config = dict(
    crop_scale_min=1,
    horizontal_flip=False,
    activation='swiglu',
    positions='learned',
    init='trunc_normal_002',
    lr=0.002,
    adamw_lr_other_params=0.0025,
    steps=9400,
    batch_size=256,
    final_lr_fraction=0.01,
    weight_decay=0.06,
)
Rows from block 6 of a small segmentation model, named by matrix and row number. Rows with one number belong to one neuron. Each number is 128 + 24 x the weight over its row's rms, rounded and kept within 0 to 255. All counts start at 0.
After each neuron's rows are labels from the 100 images, of 14848, where the neuron reaches its largest size: "strongest on" is what is common among them. Only what is clearly more common there than usual is listed. The data: coloured fractals of 300 iterated function systems on busy backdrops. In brackets: how many of the 100.
# gate: MLP gate (model.blocks.6.mlp.gate.weight, 768x256), inputs 128-255
# fc1: MLP up (model.blocks.6.mlp.fc1.weight, 768x256), inputs 128-255
# fc2: MLP down (model.blocks.6.mlp.fc2.weight, 256x768, transposed), outputs 128-255

gate.409 [ 92 139 103 148 106 115 121 130 159 149 169 148 183  64 134 138 122 115 140 119 139 156 160 114 174 152 129 103 101 126 106 111 135 127 151 122 153 122 140 155  87  89  94 174 126 110 127 130 116 104 143 126 138 149 154 117 124 151 149 150 116 137  90 137  60 132 173 127 113 144 144 138 109 127  86 125 112 102 125 142 122 156  95  84 124 149 123 142 100 177 115 101 113 139 144 117 107  66 112 142 109  99  96 136 165 119 144 127 118 152 116 121 108 117 171 144 144 129 193 115 108 120 110 122 135 120 133 100]
fc1.409 [ 86 103  87 160 129 112 151 114 119 109 136 149 142 115 106 112  81 107 126 124 117 121  89 132 149 132 117 103 188 124 161 129 153 100 145 119 158 164  96 118 142 114  98 137 128 152  94 124 116  70 130  94 160  88 155 124 130 128 127 118 124 112 159 110  88 165 154 143 126 116 131 113  99 134 110  98  79 142 182 155 160 173 113 128  92 148 126  90 124 141  76 128 122 121 145  96 156 171 122 111 132  90 125 121 139 133 116 121 130 135 119 167 134 155 135 122 190 100 103 105 158 145 155 135  83 112 113  82]
fc2.409 [163 136 115 168  89 149 112 128 116 131 149  92 167 133  90 108 151 145 119 148 158 108 179  97 146 117  88 138 119 138 113 106 129 160 171 138 125 105 130  99 133  71 124 124 114  92 139 125 120 151 154 133 108 115 118  99 119 126 153 131  99 155 116 121 107 118 114 125 125 141 101 139 123 141 163 106 128 135 105 124 139 123  80 132 114  76  90 167 137 152 131 135 111 141 126 140 114 101 114 144 140 125 131 103 153 122 147 110 126 128 135 117 126 145 155 146 115 166 141 151 171  88 135 176 139 155 158 147]
strongest on: blue (40)

gate.668 [137 129  97 155  70 154 133 109 168 101 127 138 117 133 181 179  69 107 124 118 134 143 132 121 131 137 131 132 156 179 147 131 127 140 121 106 160 105 126 159  93 103 112 162 127 121 140 144 117 130 116 135 123 102 138 132 149 125 156 146  93 122 111 106 125 151 133 134 110 100 124 126 141  94 107 138 144 106 110 108 127 136 113 142 169 134 159 164 120 142 121 128 100 112 142 133 132 154 141 138 152 132 110  72 143 105 143  87  95 155 108  97 118 140 105 162  87 111 106 177 177 168 130 161 114 127 100 104]
fc1.668 [ 97 150 134 140 110 146  93 119 106  77  95 120 113 110 132 113 144 159 138 155 105 100 131 143 143 120 163 132 134  84 170 107 134 138 112  82 158 188 108 115 118  92  99  86 130 139 135 135  88 106 116 113  93 139 143  95 153 138  94  92 137  78 165 139 140  93 120 117 134 142 169  96 115  98 147 139 109 164 108 121 126 163 119 132 121 119 106 142 106 113  84 133 141  89 136 111 113 163 136 123 142 112 127 122 145 158 100 126 147 114 174 118 106 119  87 110 125 114  89 164 155 136 122 134 114 143 168 132]
fc2.668 [132 134 122 123  95 142 155 114 168 165 140 120 103 177 105 131 127 146 132 118 142 141  83  98 138 183 140 107 145 160  98 137 127 174 149 133 129 110 154 160 123 107 116 160 118  90 123 126 163 143 101 144 127 134 119 121 138 148 148 109 109 158 109  81 115 185 123 128 138 128  90 108 118 171 185 108 171 100  90 147 125 129 104 147 128  94 168 183 139 122 194 127 133 113 137 110 122 126  94 142 110 146 118  98  90 122 158 132  68 143 131  90 138 127 162 168 123 126 143 115 168 150 139 112 126 115 126  91]
strongest on: white (33); red (27)

gate.168 [125 123  85 145  85 145  89 136 121 142 122 148 103 177 109 160 137 161 131 183 132 105 130 128 122 136 130 172 122 115  96 116 127 164 169 182 137 128 115 130  99 119 133 111 128 126 142 112 131 150  90  90 116 119 122 152 116 141 135 162 110 119  93 117 120 172 119 127 147  70 106 133 113 148 107 154  89  71 111 122 103 105 120 140 158 149 139 155 140 118 124 167 122 113 115 113 140 114 154 148 114 113 132 116 150 120 133 164 135  75 112 113 153 150 141 190 100  91 159 109 140 123 112 153 162 137 107 114]
fc1.168 [113  79 128 115 100  87 150 146 100 146 136  86 125 146  83  92  96 105 144  92 136 123 115 140 120 100 112 129 102 132 136 107 140 116 107 135 168 153 108 125 106  97 156 123 101  82 148 155 116  99 173 136 135  97 106 115 146 138 154  77 153  98 103 138 161 104 135 111 135 150 126 115 166 152 118  99 139 169 116 109 173 133 139 125 109 110 124 117 128 146  84 131 141 127 133 148 146  92 172 154 176 151 126 113  94 137 119  90 127 141 120  99 107 153 171  66  96 141 123 129  91 120 122 102 121 125 148 129]
fc2.168 [141 168 140 130 131 143 145 139 153 129 150 119 132 155 148 140 132  97 119 137 154 114 139 131 144 137 121 168 143 119 136 130 126 131 161 113 135 107 127 125 131 160 149 144 128 159 149 143 107 131 104  92 106 139 109 140 113 129  46 150 133 141 129 100 127 135 137 116 134 131 105 129 125 106 116 124 132 139 127 160 133 153  90 172 116 118 165 139 126 144 188 123 122 133 102 147 101 182 106 155  68 134 105 109 113 120 111 157 131 122 153 118 173 108  91 147  91  99  82 120 156 103  95 111 149 118 101  87]
strongest on: white (67); pink (30)

gate.583 [133 109 137 105 120  77 138 147 119 112 144 142 124 132 169 110 112 124 154 116 138 137  99 117 125  68 153 115 136 125 161 104  93 101 163 142 100 192 139 166 130  83 109 130  93 121 125 152  87 101 115 103 127  98  91 128 111 132 157 135 104 124 169 153  99 107  82 135 119 157 118 136 122 111 113 158 162 140 147 109 145  97 109 131 116 160 144 110 160 137  72 108 135  97 175 121 136 125 102 144 208 157 131 117 122 154 123  82 177 138 167 116 121 111 139 157 153 103  91 153 146 127 109 121 142 131 160 131]
fc1.583 [136 154 141 165 146 140 138 119 145 134 107 132 129 146  84 126 123 151  83 157 131  88 147 135 158 185 124 140 113 114 102 156 121 127 135 135 146  91 144 120 163 171 112  79 161 143 134 118 134 105 166 158 107 145 164 123 162 110  85  87 163 128  88 107 145 146 144 119 143 101 120 127 157 154 128 131 101 104 119 135  90 109 138  92 119  88 112 176 120 135 161 114 111 156 134 103 130 160 162 143  86 115 111 176 112 112 139 144  79 114  75 138 116 162 117 115 111 138 178 115 135 146 119 152  99 141 119 103]
fc2.583 [ 73  99  96  89 112  99 122 186 107  99 131  95 103 179 162 119  86  86 109 133 132 159 130 129 112  58 123 129 114 129 147  70 106 151 101 131 101 128 125 125 138 147 140 106  71 129 147 175  98 146 105 139 134 161  86 119 111 124 129 153 121 115 160 116 114 122 125 111 117 144 140 163 139 130 141 116 166 102  97 109 137 145  91 126 102 184 100 109 153  90 105 149 141 124 125 128 141 123 147  96 176 158 138 144 150 117  86 148 160 156 135  93 132 126 117 125 128  87 114 133 105 148 135 120 156  97 130 156]
strongest on: grey (78)

gate.302 [138 126 162  88 115 124 131 126 102  98 116 108  81 137 143 121 113 197 168  97 127 125 135 127  90 130  67  94 125 121 111 129  87 132  63 131 159 133 148 148 152 139 167 141 138 137  95 134 121 110 131 160 115 150  85 122  81 154 155  85 103 143 160 169 141 101 121 137 112 138  99 122 121 123 102 106  96 115 101 141 140 114 131 188 105 139 134 131 164 168 105 160  98 133 110 123 147 128 135 116 127 159 114 104 131 178  99 125  97  89 137 139 165 104 170 138 125 147 118 126 113 118 122 162 137 129 142 110]
fc1.302 [148 116 102 181 104 146 140 131 114 138 115 164 166 115 150 122 148  95 151 153  96 149 109 190 112 143 100 131 147 127 135 133 131 136 146 146 100 149 136 140 106 131  92 167 155 130  96 128 113 119 173 100 115 145 123  85 131 151 127 103 100 139 148 113 138  99 106 161 158 108 123 118 139 126 128 174 103  74 139 188 141 100 103 107 124 129 147 123 156 167 138 109 179 160 118 136 131 120 120 132 125 179 174 112 133 120 133  91  85 132 128 189 141  90  96 125 132 112 142 110 127  88 127 109 130  97 176 182]
fc2.302 [114 156 173  81 132 123 133 142 127 171 129  93 119  85 106  97 135 142 124 107 154 139 122 119 163 157 158 129 110 111 111 135 110 163 128 115 136 164 101 107 178 117 158 155  97  94 176 109 120 132 154 162 146 122 137 125  71 117  81 118 129 134 104 109 144 140 150 139 108  82 149 103 116 167 144  99 130  87  98 148 102 128 125 116 117 149  99 119 113 132  89 118 151 112 155 115 107 111 146 130 163  71 125 180 127 140 164 148 188 125 142 125 106 139 176 161 136 170  73 121 158 127 116 152 131 139 126 106]
strongest on: grey (38)

gate.188 [124 134 128 109 144 139 125 147  90 143 148  90 121 128 108 120 141 137 118 140 142 126 141 163 157 118 130 115 122 131 134 144 168 140 112 109 111 102 164 122 118  94 124 116 130 109 153 142  83 109  73 105 127 122 148 139 115 135 124 166 114 118 107 118 146 123 147 142 119 100 115 111 168 129 159 186 171  95 118 162 186 136 120 152  96  96 135 141  91 131  74 128 126 130 147 154 135 168  72 129 154 149  97 158 102 119  94 154 118 136  93 127 139 122 149 145  91 152 134 117 139 146 130 123 133 119 118 133]
fc1.188 [113  91  95 164 142 128 101 119 157 115 170 123 115 145 161  79  76  92 162 158 137 117 157 129 134 123 133  78 176 149 111 137 136 155  95 131 156  85 117 156 126 122 146 112 148 120 122 136 119  98 124 177 116 141 131 104 104 134 126 113 151 117 142  75 187 154 167 108 154 162 125 112 110 112  97 136 128 122 115 158 119  84 111 138 116 124  75 107 139 117 123 132 144 173 119 159 165 159 173 128 108 141 166 133 119 131 102  85 166 164 109 124 156 110 131 149 147 134 137  91 137 143 125 139 164 125 133  81]
fc2.188 [141 123  91  68 103 108 163 139 109 149  99 124 128 139 128 151 132 133  96 155 112 167  65 107 112 104  97  86 121 102 143 146  94  75 147 134 102 146 156  80 149  77 113  83  94 129 142 135 126 130 151  81 144 139 125 158 138  81 143 144 114 111 127 135 121 116  73  81 132  96 128  98 127  89 125 115 128 104 109  96 114 129 121 117 109 122 113  98 120 125 150 118 140  99 104 144  85 135 199 130 134 125 133 135 146 117 111 128 149  98 151 133 126 122 151 118 144 109 107 124  61  90 163 123 112  94 107 149]
strongest on: blue (42); teal (33)

gate.16 [120  94 113 119 144 129 142 151  73 131 109 128 164 162 116 143 123 128 131 105 150 164 150 142  95 134 147  95 144 145 144 142 126 101 202  72 108  90 129 165 127 130 128 153 131  95 115 171 105 136 166 129  88 137 116 172 111  69 151 132 151 112 119 108  31 114  96  92 147 135  78 146 135 122 101 154 150 120 150 112  92  99 144 132 115 170 146 129 145 150 164 117 108 152 106 135 123 188 180 139 111 131 179 153 143 115 115  91 137 166 113 114 125 101 141 140 102 133 116 133 107  95 135 116  97  94 135 168]
fc1.16 [124 110 122 101 134 104 121 161 154 101  98  95 123 146  92 110 116 132 162 130 154 124 154 140 145 147  86 166 106 130 162 118 122 141 137  61 111 128 150 140 159  85 116 129  98 112 136 129 137 120 145 132 146 150 121 138 147 115 103 128  92 139 106 124 130  93 122 158 115  91 121 166  90 122 134 141  68 125 135 130 153 104 132 146 155 178 162 186 152 140  82 126 134 131 119 109 168 153  95 141 122 132 113 134 190 141 123  90 137 101 133 147 103 134 125 129 123 106 122 132 153 134  99 113 126 156 147 132]
fc2.16 [165 143 124 128  99 133 143 159 172 163 125 152 158 129 163 144 167 133 121 129 120 147  85 100 148 144 111 123 110 160 119 144 169 128 118 168 112 174 100 123 110  88  91  97 142 134 121 121 111 150  84  97 136 131 160 130 134 104 150 140 117 149 155 156 143 141 109 114 154 117 161 172 201  97 151 112 119 156 120  98 126 128 126 144 146  57 112 115 131 104 104 127 149 130  84 141  91  96 131 135 122 144 137 111 128 173 156 130 103 179 149 115 108 150 107 126 127  99 171 117 155 125 120 113 170 125 121 118]
strongest on: white (34); grey (34)

gate.574 [134 147 161 165 137 134  98 157 115 133 141 137 140 109 125 151 137  94 155  89 129 107 107 114 192 141 153 147 109 108 137 137 135 136 142 114  76 162 173 142 169 118 116 144 108 155 132 103  65 119 118  97 117 134 172 101  67 135 111 105 128 147 113 156 149 151  97 168  99 125  88 142 107 117  98 102 121  99 111  99 115 133 155 106  49 121 129  95 113 113 116 126 137  85 156 143 147 163 179 153 165 135 114 110 172 144 120 170 126 148 149  99 122 130 140 106 111 157 107 113 129 124 123 126 133 177  74 121]
fc1.574 [117 169 122 119  99 172 120 103 148 112 151 144 121 138 160 150 136 137 160 104 103 151 127 105 135 156 163 133 151 118 126 147 145 152 103 128 113 157  94 112 151 129 135 158 110 160  85 160 101 139 126 125 119 113 167 126 136 107 164 119 122 127 110 146 106 155 112 170 114 156 113 162 114 139 110 105 150 105 133 106 120 100 135 115  80  93 115 110  96 106 166 118 162 121 131  96 124 114 167 206 153 141 133 101 149 148 128 117 140 145 154 147  85 154 139 149 133 119 131 107 133 145 123  95 144 130  79 185]
fc2.574 [146 149 121 139  89 111 138 144 149 151 114 124 111 151 132 100  94  82 161 181 144 137 168 169  56  98 108 114 152 144 162 134 136 143 117 148 126 107  99 156 129 113 140 145 102 118  95 172 125 142 152 145 176 104 112 150 160 138 112 122 136 156 200 126  51 151 168 147 137 145 144 161 141 154 153  96 103 135  94  93  64 113 122 126 138  99 132 153 164 146 110 130 142 146 121 104  79 122 111 141 146 125 125 153 149 161 132 114 131 142 137 149 150 160 101 137 132 121 178 170  98  89 114 140 138  85 161 142]
strongest on: blue (33)